config.yaml
spec_augment: true
encoder_norm: "layernorm"
encoder_positions: "sincos"
decoder_positions: "rope"
residual_init: "none"
steps: 9100
Rows from block 2 of the audio encoder, named by matrix and row number. Rows with one number belong to one attention dimension. Each number is 128 + 24 x the weight over its row's rms, rounded and kept within 0 to 255. All counts start at 0. After the name is the row's rms in percent of the matrix's.
# v: attention value (encoder.blocks.2.attn.v.weight, 320x320), inputs 0-31
# proj: attention output (encoder.blocks.2.attn.proj.weight, 320x320, transposed), outputs 0-31
v.108 089 [146  89 124 119 146 144 127 140 128 128 103 123 118 146 154 121  63 159 125  73  63 114 117 123 121 143 110 107 126 131 133 154]
proj.108 090 [137 133 134 128 112 129 140 113 120 158 150 146  87 134 109 139 157 166 183 164 176 145  93 105 150 102 139 159 185  65 105 162]
v.109 087 [118 176 157 172 153 133 138 139 160 135 146 147 158 152 174 116 118 121 138 136 150 140 140 131 189 110 142 160 134 106 110 114]
proj.109 091 [107 118 139  92  99 130 157 138 136 109 181  94 113 158 121 112 124 126  97 129 158 160 146 120 107 122 125 113 118 168 166 128]
v.110 092 [137 160 122  95 135  68 111 112 111 121 104 123 130 124  87 129  95 124 115 112 159 145 158 111  93 113 138  85 145  74 159 103]
proj.110 093 [108 116 144 196 112 177 160 137  97 120 150 159 110 128 170 104 141 128  99  90  60  89 117 182 128 132 125 174 103 136 135 103]
v.111 083 [136 181 147 151 161 137 145 147 102 116 137 115 152 131 105 108 124 141  76 128 167 142 198 124 176 132 125 124 121 135 129 129]
proj.111 083 [123 109  95  84 136 146 149 119 135 136 128 111 127 117 152 168 114 126 130 119 132 132  73 132 111 126 129 132 111 156 117 115]
v.112 098 [ 85 145 120 136 144 145 139 160 128 150 150 130  92 121 142 122 119 125 133 115 131 114 143 112 151 166 122 159 105 146 102  93]
proj.112 100 [168 115 130 163 143 140 103 145 101 124 119 168 111 125 123 104 111 121  92 142 137 119  94  90 150  90 129  90 126  90 138 126]
v.113 105 [148  89 109  91  93  99  87 105  94 137  75 169 172 151 129 119 101 141 170 142 103 171 171 136 145 100 138 129 128 128 107 121]
proj.113 105 [137 128 124 147 119 144 139 103  98 108 199 155 131 132 105  91 130 159 106 109 125 125 108 146  96 135 119 130 110 108 136 122]
v.114 118 [147 144 164 167 167 154 165 103 164 120 143  62 111 101 147  82 102 119 106  78 154 133 127 125 150 160 109  98 102 159 115 132]
proj.114 116 [ 81 112  91 110  86 122  67 126 116 104 126 117 132 130 146 162 152 134 134 124 102 139 123 113 163 134 103 117 124 101 154 112]
v.115 105 [143 142 123 108 122  88 104 130 125 166 128 176 146 170 122 119 139 152 120 150 126 113 128 136 150 107 159  98 172 103  98 160]
proj.115 103 [139 129 154 118 100 126 157 122 153 133 138  88 137 118 128 163 122  96 162 127 118 130 162 106 113 134 155 162 110 179 175 131]
v.116 102 [163 136 141 164 126 170 167 164 156 165 168 130 173 139 176 147 153 151 128 205 148 127 157 142 127 122  94 130 132 148 148 131]
proj.116 097 [103 120 101 135 111 139 126 112 112 119  62 114 119 130 144 106 123 175 116 114 137 134 125 107 110 150 145 156 146  92 126 132]
v.117 092 [ 93 127 123 140 137 127 142 161 129 153 118 133 120 149 135 114  67 142  93  74 137 118 143 140 116 123 130 108 131 159 130 132]
proj.117 090 [132 121 142 127 139 129 121 132 112 109 160 129 151 134 120 125 174 163 140 127  65 151 155 135 107 121 130 131  90 122 155 114]
v.118 099 [102  80  95 103 111  78 108  82 145 115 119 117  96 115 123 115  90 127 144 128 153 123  97 141 111 125  87 113 143 134 100 152]
proj.118 105 [133 142 140 137 137 113 129  96 116 101 149 134 188 131 111 120 145 170 170 140 114 115 121 153  76 131 129 145 113 143 119 131]
v.119 104 [109  95  97  97 110  89  74 116  86 130  77 137 151 119 131 158 119 120 142 134 105 156 146 135 125 106 176 129 157 110 127 120]
proj.119 102 [172 139 185 190 155 150 163 139 164 125 176 161 144 148 111 135 133 147 129 115 119 122 110 138 101 126 110 166  66  90  95 137]
v.120 104 [ 85 107 100  97 105 139 135 113 147 143 141 150 105 148 123 140 184 162 150 165 155 169 116 175 120 126 123 137 145  98 134 133]
proj.120 103 [156 150 158 117 140 148 141 125 100 102 111 121 156 102  77  90 133 120 118 152 142 103 145 111 112 131 156 139 126 134 134 153]
v.121 103 [137 145 153 150 128 169 157 169 120 149 144 123 145 151 109 149 135 137 138 141  96 128 102 150 161 114 116 132 170 139 140 138]
proj.121 108 [118 134 125 155 114 123 145 152 159 152 140 132  85 132 157 116 123 137 105 136 133 159 127 112 167  79 115 134 130 113  96 106]
v.122 107 [159 146 127 132 127 145 107 144 179 140 118 153 109 126 137 145 136 123 124 149 154 142 110 143  97 111 137 155 126 125 128 131]
proj.122 104 [112 122 124 130 163 123 155 116 126 136 105 133 133 114 125  98 134 137 127 144 165 114 174 166 106 175 152 119 168 135 131 136]
v.123 110 [147  95 111  84 102  90  45  80 125  90 112 139  84 114 158 105  99 109 105 140 146 148 136 121 144  92 117  99 125 117 113  87]
proj.123 112 [145  98 145 127 162 137 151 116 122 113 155 150 164 129  96 123 131 164 153  94  98  72 152 176  85 166 161 144  94 118 120 173]
v.124 112 [ 91 107  84 112  94 122 130 141 118 149 127 131 120 133 116 145 123 100 158 173 100 193 111 156 153 118 119 144 148 144 109  87]
proj.124 105 [145 147 116 167 140  97 133 122 111 140 113 152 157  84 114 111 126 118  85 126 130  78 101 144 111 127 123 102 121  83 123 165]
v.125 116 [138 150 134 100 124  88  52  88 139 138 100  92 159 117 128 124 173  95 168 145 113 122 130 102 121  97 177 113 130 124 107 124]
proj.125 111 [129 151 126 163 147 144 121 126 113 115 151 162 105 106 122 111 100 126  96  97 148 126  90 118 152 166 106  96 100 125 151 166]
v.126 091 [133 101  85  55  85  90  53  97  97 122  65 134 145 129 155 122 147  67 159 133 103 163 138 127 154 125 159 144 181 135 132 125]
proj.126 090 [149 120 153 174 124 116 152 137 130 151 189 139 137 118  80 100 121  92 119  92 138 111  89  99 142 111  81  91  98 125 105 147]
v.127 104 [118 108 107  65 126 133 108 137 143 147 113 141 156 119 131 149 112 136 147 100 111 154 126 160 106  99  98 129 155 130 159 148]
proj.127 104 [156 117 115 145 143 139 151 131  98 117 151 133 151 159 117 116 119 171 157 145 105 128 133 125  73 100 166 151  89 107  97 141]
v.128 100 [126 117 142 157 135 146 154 123 137 132 136 163 125 157 108 112 154 155 116 152 137 168 154 121 131 117 130 142 104 133 116 115]
proj.128 103 [121 114 148 107 127 108 149  94 123  97 149 144 155 113 146 113 138 153 149 140 150 122 126 129 113 131 135 110 125 120 147  86]
v.129 127 [108 122 141 135 132 136 128 138 134 132 146 104 108 141 104  94 126 115 143 128 120 123 125 148 168 101 142 132 134 106 118 146]
proj.129 128 [103 157 108 110 119  97 102 127  87 137 111 166 153 104 124 174 157 102 111 166 166 116 133 133 157 143 128 140 128 144 157  99]
v.130 113 [122 118 137 138 156 124 142 129 152 145 121 116 116 151 149 119 119 113 163 139 115 104 105 152 188 141 137 114 107 152  76 155]
proj.130 117 [ 89 137 128 155 133 127  87 132 102 129 139 112 125 128 138 147 107 102 110 111 160 115  55 140 143 112 114 123 171 160 151 101]
v.131 106 [153 133  87 107 137 149 112 131 138 100 151 149 127  71 147 128 143 148  88 154 131 143 118 115 132 121  83 157 139 103 165 118]
proj.131 105 [142 132 162 145 132 124 179 141 150 134 140 135  82 118 160 126 134 127 155 102 112 140 136 123 125 117 145  95  93 145  98 112]
v.132 100 [164 144 136  95 148 126 114 110  82 140 139 100 156  82 136 133 116 130 138 126 158 114 113 114 168 151 135 167 136 134 143 121]
proj.132 107 [133 127 157 135 120 166 133 195 144 148 121 136 123 165 148 161 124 133 105 132 115 138 213 153 141 130 149 145 114  84 116 131]
v.133 101 [103 131 147 158 176 121 119 123 156 141 132 138 122 170 138 149  89 164 128 109 118 126 139 171 127 143 114  87 132 124 115 140]
proj.133 106 [112 122 157 124 103 120  91 120 124 105  91  79 132 150 132  89 151 115 137 146 139 138 141 117 118 131 193 143 106 137 119 111]
v.134 092 [ 94 128 152 137 152  95 106 121 144 138  92 109 137 142  76 124 115 134 158 102 136 109 131 145 123 160  82  98 181 138 105 130]
proj.134 101 [121 114 131 135 111 147 115 116 136 148  96  84 117 111 133 138 137  95 125 122 123 129 116 170 132 116 105 166 118 127 133 166]
v.135 097 [124 132 120 137 129 131 138 116 109 134 162  88 129 124 123 142 150 114 149 160 106 100 153  99 119 110 113 117 130 112 175 139]
proj.135 095 [108  97 111  86 130 122 121 135 130  98 124 169 137 144 140 122 139 148 137 170 153 173 154 104 140 141 127 159 127  77 132 146]
v.136 095 [129 129 130 104 124 120 126 141 135 117 179 167 127 156 106 140 122 157 118 139  72 130 136 119 109 109 120  85 148 124 180 126]
proj.136 100 [130 121 103 125  77 118 129 144 144 122 111 165 114 145 150 162 158 141 162 138 168 160 147 113 151 149 145 147 107 133 123 152]
v.137 101 [136 108 128 117 138 113 123 149 121 141 130 103 143  88 147 108 107  87 133 121 135 139 111 138 126 135 131 161 173 119 147 113]
proj.137 107 [126 121 149 144 149 145 135 128 147 123 123  90 111 146 144 122 121 152 140  91 117 148 161 141 135 139 124 123 125 155  95 168]
v.138 102 [109 120 113 103 140 117 126 124 144 150 144 114 119  86 136 107 130  81 119 135 161 120  64 136 149 164 128 157 159 126  74 132]
proj.138 105 [128 136 194 152 154 142 111 101 126 124 124 100 129 128 127 104 108  89 115  50 133  91 104 169 139 116 128 115 156 189 115 102]
v.139 117 [105 126 170 145 167 128 152 149 162 156 103 105 150 148 104 103 125 155 120  96 126 117  97 161 147 155 156  94 145 125  59 135]
proj.139 119 [ 98 122 134 134 116 146  76 100 127 120  90  59 117 134 134 145  99 119 140 107  98 139  76 146 139  97 106  93 152 165 110 120]
v.140 105 [134 136 136 126 148 130 141 124 134 158 130 138 136 155 141 125 114 118 155 117 147 122 174 115  85 137 154  99 118 101 128 103]
proj.140 102 [126 145 115 129  84 134 103 108 108  79 122 122 134 127 103 108 169 161 136 151 101 130 163 134 107 137 145 133 119  66 125 145]
v.141 092 [122 130 137 119 126 127 141 123 144 151 105 147 120 140 134 107 165  95 170 126 151 109 121 159 139 141 124 133 128  98 123 120]
proj.141 097 [157 125 168 126 133 107 140 124 115  99 158 139 119  74  97  98 144 105 100 128 114 126 100 163 124 177 173 138 101 120 182 110]
v.142 109 [119 116 104 127 132 141 131 136 121 116 134 140 101 110 123 130  95 130 101 136 112 142 109  97 120 125  90 174 172 119 183 126]
proj.142 109 [167 131 130 156 127 168 152 128 157 102 119 106 126 170 133 146 154 154 144  98 124 158 150 110 154 112 132 138 137 141  89 147]
v.143 114 [103 129 151 128 156 121 127 144 148 141 115 131 107 168 122 123 111 104 131 105 121 123 113 148 136 125 154  67 137 148  90 142]
proj.143 112 [ 93 145 104 134 143  94  89 128 103 122 107 118 107  89 126 141 129  87 108 128 128 104 102 141 126 107 129 128 146 142 150 109]
v.144 100 [129 128 133 114 129 103 115 146 115 116 131 120 128 142 104 119 106 145  90 139 162 157 135 136 125  79 178  94 135 141 158 125]
proj.144 096 [132 134 124 119 150 116 127 120 141 135 123 126 153 128 167 136 120 152 142  84 117  87  98 110 125 138 106  98 140 102 119 135]
v.145 107 [158 130 144 119 141 113 127 101 126 147 145 142 172 150 128 119 151 157 163 197 131 137 106 152  88  96 139 108 156 108 139 148]
proj.145 099 [150 140 110 135 171 151 146 116 113 137  97 153 110 115 152  90 105 152 106  66  89 118 119  87 140 166 134 119 143 136 120 110]
v.146 134 [127 126 124 123 125 140 125 116 167 133 114 126  96 153 126 114 143  91 128 111 137 124 117 124 159 197  93 152 120 106 131 136]
proj.146 120 [125  86 160 126  93 120 143 147 125 139 198 134  94 128 119 134 156 107 137 150 150 173 156 162  98  78 132 135 117 134 176 122]
v.147 097 [138 133 140 123 126 138 126 159 122 164 144 120 139 133 127 162 129 113 118 137 146 129 111 129  96 136 141 121 137 123 161  89]
proj.147 098 [137 124 103 151  95 127 126 138 100 116 134 143 135 103 145 110 105 144 152  71 114 159 115 148 126 123 118 141 148 115 111 107]
v.148 112 [149 152 137 108 123 116 130 161 121 141 116 128 128 127 133 137 148 111 100 110 141 175 156 159 145 117 147 129 119 157 176 116]
proj.148 112 [140 134 129 127 131 137 104 105 144 165 159 144 171 129 122 102  95 133 134 122 172  73  92 154 140 151  99 134 149 133  86 145]
v.149 126 [130 135 136 110 122 108 113 150  98 112 176 120 139 110 147 139 102 128 134 152 136 135 135 131 116  87 146  90 142 131 146 138]
proj.149 113 [125 136 114 136 176 153 107 111 135 153  76 152 139 105 150 162 113 136 117  89 109  91 114 112 120 138 143 119 147 122  97 142]
v.150 098 [112 101 113 128 130 153 151 132 118 125 132 115 138 113 133  90 118  97 103 111 158 149 113 138 124  91 114 120 132 113 154 134]
proj.150 097 [148 112 102 100 112 160 101 104 122 118 124 103 140 139 150 180  99 111 157 117 153 106 112 149 155 163 130 146 144 125 108 163]
v.151 143 [130 118 153 124 135 106 120 120  98 146 146 137 143  99 148 112 138 139 147 142 149 113 129 149 126  87 144  96 171 130 135 153]
proj.151 120 [132 164 106 133 168 131 116 147 106 119  70 134 145 114 119 112 111 144  91 116  95  66 124  94 164 177 125 105 105 130 142 145]
v.152 089 [138 117 139 123 135 113 107 117  88 142 131 122 165 128 106 139 124 156 111 193  88 137 136 108 106 136 123 134 146 105 122 118]
proj.152 089 [123 172 113 126 129 128 140 136 132  85  85 103 110 117 165 145 148 170 102 105 145  92 144 116 143 146  88 143 162 131 130 152]
v.153 116 [121 129 107 123 130 140 133 112 157 134 107 126 123 143 124 145 119 109 139 118 126 148 114  84 176 172 125 146 120 147  99 125]
proj.153 109 [120 115 162 159 108  95 104 129  92 115 149  92 122 151 113  91 148 127 132 141 118 137 122 176 103  97  92 121 165 156 136 100]
v.154 099 [135 140 131 136 138 159 160 122 167 120 116 168 119 133 147 107 117 103 112 139  93 127 115 107 111 144 112 103 113 132 136 134]
proj.154 098 [112 110 151 130 105 107 146 110 125  94 161 124 116 127  87 132 144 132 150 115 115 180 114 162  98 111 149 129 140 138 138 129]
v.155 135 [132 136 154 111 142 111 108 117 142 155 135 115 145 119 136 146 145 120 155 160 138 148 110 129 118 104 151 117 137 137 124 125]
proj.155 122 [131 136 100 157 178 144 114 118 120 127  91 146 148 142 133  85 127 152  94 103  97  92 117 135 146 146 127 116 137 145 104 115]
v.156 108 [132 109 121 119 114 149 150 116 119 138 117  95 108  97 121 123 112  75 100  96 140 120 158 133 155  96 150 103 138 100 156 123]
proj.156 109 [105 122 134 124 159 109 100 123 135 169 138 142 191 116 103 143 115 121 131 126 161 150 105 146 118 138 145 144 128 135 128 158]
v.157 107 [128 112 144 149 133 109 117 121 150 165 127 132 118 104 138 160 130 102 135 184 145 149  90 106 135 155 168 153 148 132  92 117]
proj.157 110 [123 127 136 123 135 123 110 129 123 114 189 141 187 163 113  56 131 149 117 111 111 105  82 151 127 104 109  81 145 168 126 116]
v.158 105 [162 150 147 118 118 139 107 130 167 187 117 103 112 118 175 128 138 108 134 140 173 167 104  98 139 134 177 163 142 129 105 123]
proj.158 110 [ 98 148 148 157 139 116 103 110 119 107 132 122 168 144  82  77 127 166 133 120 114 124 127 182 135 105  64 103 165 160 129  98]
v.159 106 [129 139 129 133 111 136 132 140 108 165 127 116 143 111 115 154 109 117 118 123 135 101  97 112 130 135 185 146 134 144 117 139]
proj.159 108 [123  94 132 101 140 120 123 131 143 106 160 160 100 131 126  98 160 113 160 141 118  95 119 150 152 157  51 104 148 154 128 127]
v.160 140 [137  97 117 109 125 132  93 134  81 144 147 163 144 100 117 117 102 119 147 143 117 179  78 142  86  95 152  92 166 119 129 149]
proj.160 126 [108 129 139 130 136 117 118 116 175  83 148 109 144 132 113 112 141 153 141 165 126 145 102 153 117 155 126 174  75 136 117 122]
v.161 126 [117 164 131 147 130 111 149 120 168  87 122 104 131 133 135 112 151 136 143 132 143  96 123  85 164 127 120 142 134 146 141 120]
proj.161 116 [136 136 106 140 130 149 136 109 103 182 150 129 120 123 121 120 102  87 146 137 109 165 123 122  83 134 141 113 147 144 102  94]
v.162 132 [140 152 143 136 142  87 126 110 159 134 123 138 120 178 108 127 159 188 125 151 129 129 155 132 145 136 130 153 115 115 130 128]
proj.162 116 [118 114 118  94 130 152 142 103  83 151 146  91 138 117 144 103  90 136 116 120 109 166 133 136 118 184 130 130 156 175 142 128]
v.163 144 [139 140 128 129 124 147 147 130  82 135 132 125 135 109 124 149  76 132 146 103 120 116 111 131 100 146  85 107 133 140 133 186]
proj.163 123 [ 86  90 118 145 118 141 107 128 157 146 105 114 124 149 117 131 164 145 105 135 149  97 114 131 174  62 133 125 134 105 128 105]
v.164 135 [146 141 123 123  89 122 137  96 151 109 115 115 142 143 151 167 130 118 105 148 145  98 170  81 123 196 149 197 112 123 128 113]
proj.164 121 [122 112 121 131 140 147 119 121 121 135 100 170 118 107 127  98 156 103 123 106 155  55 152 138 117 112 141  81 167 109 156 133]
v.165 137 [132 134 102 112 122 142 135 135 113 110  88 148 122  88 149 163  97 110 130 124 115 141 106 176 114 151  94 135 152 130 131 157]
proj.165 120 [124 124 142 146 142 111 109 141 156 143 133 124 126 119 141 111 148 154 106 130 145  87 120 118 143  86 139 111 145  89 104 142]
v.166 136 [150 125 116 118 129 127  82 116 134 123 106  72 111 116 102 125 123  87 121 151  98 163  94 114 144 116 158 144 139 133  68  77]
proj.166 124 [143 102 131 136 111 129 130 114 118 148 139 181 111  98 137 136 117 133 109 115 167 116 124 128 106 168 101 110 128 124 149 170]
v.167 108 [136 147 124 134 151  82 107 113 113 134 120 129 128 137 108  74 141 151 138 147 145 140 100 134  94  73 137  77 135 126 129 130]
proj.167 098 [104 142 156 111 145 151 125 109 131 128 160 110 145 145 134 137 111 128 136 158  92 172 147 113 108 142 108 144 109 153  87 122]
v.168 148 [146 161 139 116 140 131 141 145 142 126 147 121 131 164 121  97 108 137 110  94 101 143 154 127 127 156 123 116  96 101 131 129]
proj.168 134 [138 146 107 123 148 131 137 124  99 113  74 165 119 142 119 101 144 142 139 113  95 131 158 119 146 152 114 134 147 111 113 104]
v.169 127 [143 134 119 154 122 155 132 114 150 116 129 110 131 104 140 140 132  86 137 117 155  62 118 102 137 153 125 175 123 167 101 118]
proj.169 115 [117 111  92 139 114 124 144 157 152 139 138 140 134 133 120 147 129 112 126 115 133 115 114  75 149  89 118  76 137 149 182 128]
v.170 152 [139 136 108 102 136 161 120 155 110 141 123 145 120 127 153 121 101 147 117 121  81 190 121 187 146 105 116 124 130 140 143 106]
proj.170 137 [141 124 129 110 116 111 111 121 122 113 115 108 140  84 158 107 145 152 138 138 132 166 118 138 139 153 120 146 119 122 120 123]
v.171 128 [174 136 139 163 111 167 153  93 135 113 115  88 122  37 142 133  96 102 128 125 130  97  77 124 102 147 127 146 150 122  88 134]
proj.171 109 [ 91 129 126 163 131 105 115 146 141 124 113 146 119 145 140 152 153 151 110  98 120 115 136  95 170  91 110 100 133  84 153 127]
v.172 130 [168 148 126 119 124 100 121 112 139 104 115 124  87 164 127 155 153 118 120 137 134 134 112 124 145 146 101 124  88 128 129 124]
proj.172 115 [114 132 136 121 129 113 139  98 117 141 107 149 122 117 149 121 111 129 122 129 136 120 176 167 114 162 156 116 139 136 124 138]
v.173 149 [125 126 127 136 129 104 151 106 137 148 172 148 167 167 118 114 162 163 145 131 160 118 158 110 114 121 136  88 132 118 138 170]
proj.173 126 [112 131 137 128 149 154 108 159 143 136  98  99 169 143  91 132 128 114 127 133 111  94 143 116 140 111 135 143 100 148  93  89]
v.174 146 [105 151 107 114 159 121 118 159 123 107  90 160 113 154 135  99 115 180 117 108  95 144 166 148 149 135  74 117 128 118 183 149]
proj.174 126 [149 162 129 121 142 132 154 103 112 157 133 129 154 158  93 124 135 122 117 138 140 156 101  95 136 126 155 154 121 141  99  90]
v.175 128 [152 154 139 136 145  94  94 149  87 109 131 159 117 169 107 118 135 137 136 123 119 174 109 148 118 110 127 114 109 118 164 147]
proj.175 110 [100 148 130 101 131  98 148  96 138 129 102 126 141 155 157  94 169 143 129 128 148 135 121 143 111 168 134 118 117 127  83 110]
v.176 086 [111 107 117 126 104 119 115  89  93 128  99 121 125  84 128 121 130 136  85 113 111 102 158 126 135 163 107 131  67 128 118 157]
proj.176 091 [165 113 145  96 148 142 203 198 163 163 141 120 146 153 156 147  95 111 148 144 155 132 143 146  69 130 105 136 126 122 115 146]
v.177 086 [117 126 145 150 103 134 134 126 139 122 152 147 116 164 140 126 164 174 126 119 125 127 118 172 128 133  78 106 152 147 140 159]
proj.177 087 [140 102 100 140 147 121 144 124 125 110 129 129 176 108  92 136 118 103 129 141 176 108 147 136  96  94 127 149 111 138 132 125]
v.178 084 [125 146 183 140 126 160 153 138 143 148 155 113 160 116 144 160 125 122 142 153 114 156 144 110 101 127 163 132 125 117 122  86]
proj.178 090 [100 109 109 175 127 135 127 100 133  93 126 135 146 129 147 106 120 126 109  87 134 118 129 111 134 137  63  96 168 148 136 138]
v.179 094 [117 139 129 110 134 109 151 116 136 118 110 115 116 147 144 119 129 129 137  91 115 140 124 157 184 177 104 122 168 181  94  89]
proj.179 097 [126 168 158 150 124 157 105 137 127 146 124 166 110 126 118 141 138  81 174 139 162 160 117  97 144  77 152 107 115 107 132 105]
v.180 095 [152 131 145 116 136 150 110 112 147 129 134 121 174 119 116 110 131 110 119 129 129 120 110 106 113 133 132 159 104 124 117 103]
proj.180 100 [126 120 124 140 114 123 121 130 121 110 121 157 117 123 178  97 125 136 103 110 122 105 159 140 146 184 133 163 136 124 132 151]
v.181 100 [145  96 141  96  99  98 105 128  81 138 131 120 118 154 167 147 128 143 148 120 124 129 158 131 113 119 164 110  87 115 161 134]
proj.181 107 [122 103 136 175 150 166 156 172 182 125 132 111 131 113 125 116 130 108 101 145 137 127 108  86 109 122  81 144 136 136 115  94]
v.182 107 [127 129 133 129 127 135 129 118 124 117 130 118 140  96 116  88 146 147 147  95 168 117 145 118 130 125 125 149 112 116 108 113]
proj.182 112 [147 125 127 124 139 119 114 125 110 139 142 159 121 118 141 116 120 121  96 128 125 116 149 132 142 149 133 128 164 128 128 146]
v.183 109 [124 123 136 149 123 156 177 140 167 111 134 160  87 110 112 128 102 103 111  84 113 106 142 117 146 162 141 168  98 153 126  94]
proj.183 114 [149 154 154  94 124  73  80  91  76 120  97 108 160 138 152 124 147 157 106 143 171 126 170 168 117 119 141 105 139 102 105 171]
v.184 096 [137 158 137 153 118 154 112 133 121 130  99 162 140  95 127 166 109 112 115  95 115 103 151 111  99 110 137 136 102 108 143 106]
proj.184 097 [146 116 144 115 141 101 170 147 136 130 127 125 170 137 132 127 131 166 107 104 131 178 148 164 104 141 134 116 124  91 128 164]
v.185 098 [123 110 128 102 131  74 112 139 126 158 148 168 128 129 143 122 122 146 121 168 110 142 108 160 123 101 137 153 163 112 137 134]
proj.185 100 [ 88 139 109 156 107 136 108  88 126  88 150 120  75 136  86 129 108 144 158 126 125 121 113 128 152 123 151 116 131 109 135 123]
v.186 091 [114 136 129 117 107 155 143 114  98  99 135 108 116  92 135 110 124  90  94 149  83 113 105 111 125  77 104 159 114  82 117 118]
proj.186 095 [168 142 117 120 136 139 115 138 141 128 109 121 150 143 134 123 135 147 100  92 143 130 162 157 140 163 158 111 127 159 120 131]
v.187 095 [118 127 115 127 145 128 101  87 176 147 146  99 121 109 135 125 121 123 134 124 154 141 113  89  89 126 135 137 117 136  65 112]
proj.187 098 [144 158 126 178 147 101 138 140 101 109 113 165 126 145 113  90 123 165  99 146 105 132 118 101 188 140 113 134 125 118 182 125]
v.188 087 [109 125 109 159 134 166 127 163 106 132 112 117 102 174 124 162 114 145 130 123 134 111 139 143 126 145  88 112 158 118 154 127]
proj.188 085 [132 140 112  74 131 109 125 110 147 126  87 118 139 121 137 133 140 130 139 125 135 130 154 127  79 127 143 171 128 130 130 115]
v.189 098 [107  93 115 147 110 150 144 136 155 128 123 157 164 104 114 160 123 142 141 167 122 106  67 105 115 113 107 152 170  91 114 129]
proj.189 103 [141 127 110 138 120 118 134 112 125  80 108 113 114 146  77 105 120 151  74  89 132 129 156 144 137 132 149 138 129 144 117  99]
v.190 080 [130  99 135 104 146  99 120 122 105 111  87  83  94 130 134  90  92 107 154 151 110 150 162 135 137 110 113 105 120 151 119  96]
proj.190 085 [168 137 147 170 167 185 135 150 169 143 145 128 132 179 140 146 127 132 147 113 118 121  99 131 131 126 101 141 137 125 156  75]
v.191 081 [129  85 128 114 151 128 106 123 114 113 128 114  91 100 127 138 158 111  89 135 140 107 157 141  66 104 144 142 149 159  89 129]
proj.191 085 [147 184 162 140 148 157 136 112 137 138 105 125 167 145 105 102 106 136 163 122 117 109  98 150 138 138 110 128 164 132 154 129]
v.192 090 [179 143 129 142 121 120 109 100 149 129 158 124 145 101 149 159 147 140 168 134 125 154 149 123 191 142 108 129 133 109 117  75]
proj.192 096 [ 98 138 158 115 149 112 115 132 115  71  95  98 154 151 123 109 125 157  92 111 123  94 118 123 133 104 143 110 125 142 117 133]
v.193 094 [112 131 140 163 115 145 122 120 174  90 131 157 137 105 139 130 159 120 124 153 167 117 117 103 127 152 141 144 173  76 106 119]
proj.193 099 [155 126 132 145 133  88 144 113  98 111 122 113 142 143 102 141 121 157 104 101  99 123 136 144 126 116 131 142 140 136 103 112]
v.194 087 [175 157 132 134 106 121 128 121 141 147 128 124 118 149 126 121 138 145  91 121 171 189 118 145 106 157 100 142 144 126 143 139]
proj.194 088 [ 90  88 102 129 134 128 123 125 133  83  89 104 123 116 150 139  99  93 160 121 104  98 122  83 114 124 155 111 119 116 119 101]
v.195 097 [148 146 121 131 111 128 142  95  82 115 114 153  93 168 106 143 152 151 131  98 108 148 120 159 120 151 115 157 132 104 138  84]
proj.195 100 [119 145 121  99 128 129 144 144 179 118 131 121 159 107 128 142  73 150 105 123 140  86 105 140 111 119 140 110 120 127 127 209]
v.196 089 [116 141 148 153 118 130 141 143 143 134 123 135 110 120 142 125 104 145 114 132 157 131 101 136 150 135 177 104 151 110 115 117]
proj.196 090 [118 119 123 147 148 109 104 116 144 147 151 132 166 106 135  92 170 106 112 118  91 145 161 111 153 143  83 141 101 160 156 157]
v.197 089 [124  96 109 127 142 121 123 144 147 154 130 123 120  93 110  99 156 157 117 127 184 123  85 133 114 135 151 120 132 128 126 128]
proj.197 088 [118 137 146 164 138 134 122  93 148 150  82 160 127 138 152 101 141 130 184 108  66 180 179 137 188 112 111 156 133 113 152 121]
v.198 086 [188 172 121 169 129 137 156 154 157 165 138 142 114 143 149 175 132 105 148 210 179 156 144  94 185 101 107 132 134 125 130 128]
proj.198 090 [143  83 133 126  96 110  73 106 100  75 129 112 130 107 116 114 121 147 106 119  78 100 129 134 124 162 133 127 148 141 102 153]
v.199 083 [102 135 126 123 134 133 157 128 104 166 171 176 121 110 136 125 124 141 171 118 122  87  99 118 111  42 160 128 119  66 139 168]
proj.199 087 [149 118 111 120  98 148 118 100 117 113 127  67 151 137 135 146 124 150 111 103 121 165 151 131 127 152 172 137 106 159  84 120]
v.200 097 [116  84 144 116 106 112  83  75 113  87 129 131 140 108 124 135  76 164 120 173 114 125 131 136 124 111 106 152 129 111 108 132]
proj.200 099 [120 120 118 142 160 137 159 136 121 151 113 141 166 110 128 144 138 144 106 134 125 104 139 118 120 130 167 117 112 123  84 153]
v.201 084 [125 137 139 149 159 159 157 155 169 137 153 153 158 147 130 143 154 129 158 175 150 125 117 113 126 140 104 153 188 114 105 126]
proj.201 086 [155 132 118 137  67  87  98 105 102 144 118  91  88 128 145 116  98 147 118 149 105 132 145 151 158 121 129 130  98 149 119 132]
v.202 085 [177 144 154 121 105 105 131 127 145 159 140 109 123 171 173 135 154 144 171 128 143 142 162 126 144 144  95 138 107 162 111  96]
proj.202 087 [112 150 104 111 133 126  99 125  88 150 158 138  92 128  77 127 123 100 115 134  99 114 119 114 107 132 137 158 114 103 174 168]
v.203 089 [ 98 127 116 136 163 134 165 129 134 129  83 149 130 121 124 127 134 156 111 114  83  89 101 132 176 117 154 146 165  95 143 129]
proj.203 090 [140 167 149 117 120 127 135 123 119 131 164  79 133 120 148 151 122 125 140 112 148 145  90 110 119 149  84 133 100 177  99 101]
v.204 089 [111 113 138 113 133 130 105 134 132 111  97 108 146 144 142 104 151 153 125 154 111 136  75 155 123 115 149 162 121 121 116 140]
proj.204 086 [144 150 120 141 117 120 127  98 112 180 131 116 164 144 120 125 112 104  95 120 127 147 148 157 198 118 145  88 124 122 109 116]
v.205 090 [203 130 142 119 125 123  98 130 134 129 163 134 111 141 120 109 141 145  96 112 144 157 151 125 133  92 111 175 119  69 121 113]
proj.205 094 [111 120  98 142 142 144 120 144 107 122 157 102 150 125 128 137 101 117 103 154 148 103 133 166  74 125 183  89 119 131 153 169]